config.toml
train_examples = 295000
noise_std = 0.4
depths = [18]
residual_init = "scaled_by_depth"
beta1 = 0.95
shampoo_beta = 0.95
eps = 1e-08
max_precond_dim = 1024
merge_dims = false
adamw_lr_other_params = 0.00099
steps = 18900
epochs = 12.3
decay_fraction = 0.2
Rows from block 12 of a small image denoising model, named by matrix and row number. Rows with one number belong to one channel. Each number is 128 + 24 x the weight over its row's rms, rounded and kept within 0 to 255. All counts start at 0. Numbers have three digits each.
After each channel's rows are labels from the 100 images, of 14976, where the channel reaches its highest value: "peak at" is the part of the image that holds the peak. Only what is clearly more common there than usual is listed. The data: histories of elementary cellular automata, time running down.
# convs0: first 3x3 conv (model.blocks.12.convs.0.weight, 48x48x3x3, each kernel summed), inputs 0-47
# convs1: second 3x3 conv (model.blocks.12.convs.1.weight, 48x48x3x3, transposed, each kernel summed), outputs 0-47

convs0.23:130115124143117139119103107119111112104127133164074173127131173104097138090103144092111098120126119158159135096185133102140105129123151167140127
convs1.23:111130144100134149115155126167116135140131123109124116122085078154182103154129095170138130129152137070095136118159125152131140093154097114132119
peak at: middle left

convs0.46:131135108141119093111188149156152150127152120078124088152118111133156118148155127127133130130096172142098108155082141155123127150123119090090140
convs1.46:103125151106156138142094133103132118129108146132115106145165165131098142066109173149136141106131085064144112087120108135120153113144134111121124
peak at: bottom right; bottom left

convs0.5:139113177120093151150094078099098139169108152152160132120109132120139139128114123134139102121099098158076155145147127112110103107105129171127140
convs1.5:119128137112130149152166143125124119106167166131129113145106162124131103172104121068090177154148123168119122152118150118143090116174123137134140
peak at: top left

convs0.15:103128120091167133129074147123125123155111157100078115108133130150137132083081135134086194144146124116133118149159132147131116131121143151121141
convs1.15:146117171119111123115129134117133084112122141148158120168108198115119131153182109131168130135096148124146143120108183143114123148140127165124144
peak at: bottom left; bottom centre

convs0.6:124155111172111125134141125135126157148143117103134117146108074142120097102180114102086127138147168119136158187098129163160118133124125098119131
convs1.6:122144139096128124105190172127127159151128141127124114140123101129161118178104122112146108177169162154134155134135114122133096146167120164149138
peak at: middle right

convs0.47:064118172133117071132184135132162169126104139139113114168133169128117134114148107141119148144127121148076135141122143139120126125154105120125115
convs1.47:160138102149140115130130118102129140152086112131116124071143104093129166143125183072146110146113105104172089114141092133126119113140117119112122
peak at: bottom left

convs0.24:093142154106130137150103154113131099153157170116107124125074118128141186099178104119129107119136125184090138098129100121124133110134140137124122
convs1.24:099114119121112111127138135147141165099190118145175124136139155141136108153133123154113108132168116198127103095103135113178148128141105142133131
peak at: centre

convs0.21:131159104158174128157138134167127165118145089120117099102149118083133104093112152120127168128148116095120090102134161133113111145171145149145132
convs1.21:112101164127133147157148119139095142073112132139141119086085116190104118144116099102104127139136148158115125148109088114132109081149134136119144
peak at: bottom centre

convs0.3:121118125111156162129111140154119164147132161139118125130132101131134116114161102152141144144161074046110137166148126120082100125135141122113106
convs1.3:127121136188125110106130111122138079145100078147148171152124146122112164111090154113096131120110107090090134129098144133116147116133119109103163
peak at: middle left

convs0.4:150157135150101137139155155097154127110120179126116117137077123101146139093146139125135099158133109091147170136112098148148128133132135059132109
convs1.4:123151131107140125110136094128165116111145162143134137169131171162096096138130112126119108145144181195142108152159170137125090129139141115141125
peak at: bottom left

convs0.29:134135126155083143181085135103137112138120150150117141113084172117135143093117121127103094098165133155130158127151121124133102114145151182147111
convs1.29:152119136111141140140095103140105131180124162139117098109170152088116081117135156104133163102069114118128127111097167115120159150125114112125122
peak at: middle right; top right

convs0.39:112116122136147119087158140149129172116150124153159131128185115175128131125109129099141106113050076112141133136112132131137110117139156152119130
convs1.39:123137127075161127105112158097132110189096151134164150119115147123115132127150123128130119142108171186146127122139140108129076144150140128134088
peak at: bottom left; middle left

convs0.13:157129133131136170113189153134134124147150074053166117134112090124110130122151173133139144142124129123099114139109128120102133133149120117113158
convs1.13:113129129132109115114135105184128160106118076073134172125112093128161145167101075141132097138132128135105144119123141135162170127118108126135128
peak at: centre

convs0.25:111125114154131099104121132138136167130136154097164109135143113140150069100079151140126121122120129096142151175103168147091084136121148107114146
convs1.25:123134126124110102129104107143127145095102153097098128154139147132081156123175123146112184102113129119103102086112115113158186142117107125100130
peak at: centre

convs0.40:148129152158150165129085111123118113134126138153112157132155117144079132162150068153108094177143089144140129090129131114132091154147126133118134
convs1.40:139138105078143136150080192132165122109142156153141167126187173145125117109116133118128143101119139128138118143120088128127152166120128118138121
peak at: bottom centre; bottom right

convs0.38:159180130120133124133090142135138098109109133080133107126133152094116124060112125094106126157141131117143143180155142144136119170105137130108102
convs1.38:144095142142102151109094157110163152134140186107107134147111131123118131118168140134142096115102146164177127093083139101111125138145150154126160
peak at: bottom left; bottom centre

convs0.34:141127082104133142124104168133119124152155112110155179159114139130097105119136113115113142183154074122113166097125146129139117170127102139111103
convs1.34:121080149191127142144108148158097144109096116128123139121188158131102139106143144173138108114127128073122147104109109127112140163120121127118143
peak at: bottom centre

convs0.28:185109169174105139104146105128118098138117126156107121148116143126099128118103114132108139118150102142071152123128138134156104125142119159188097
convs1.28:084171091134184126129143152160141172132143133117157119126141085130149115158153144140130098165123098150151106157146129123128131120129128074101133
peak at: bottom right

convs0.18:119132105125132132148155139157132176152131082144158128145107093141131124134160124097160153150160132058113133116116100135110105170122135114083117
convs1.18:142096115144123147131129108156132082133137066103129150130125083141161157126137115161098105095138081071116122150118130108130153102129145151139116
peak at: centre

convs0.35:139070113112218158149146140097129141141164106132130101138104152138117136120138153150125121107128110144119150137139131148109126073129113123164129
convs1.35:130114157146107103095102143103149121101111137116108159168085112072118113120112105121125133159145129085110153135104090086110109149127134169138105
peak at: bottom right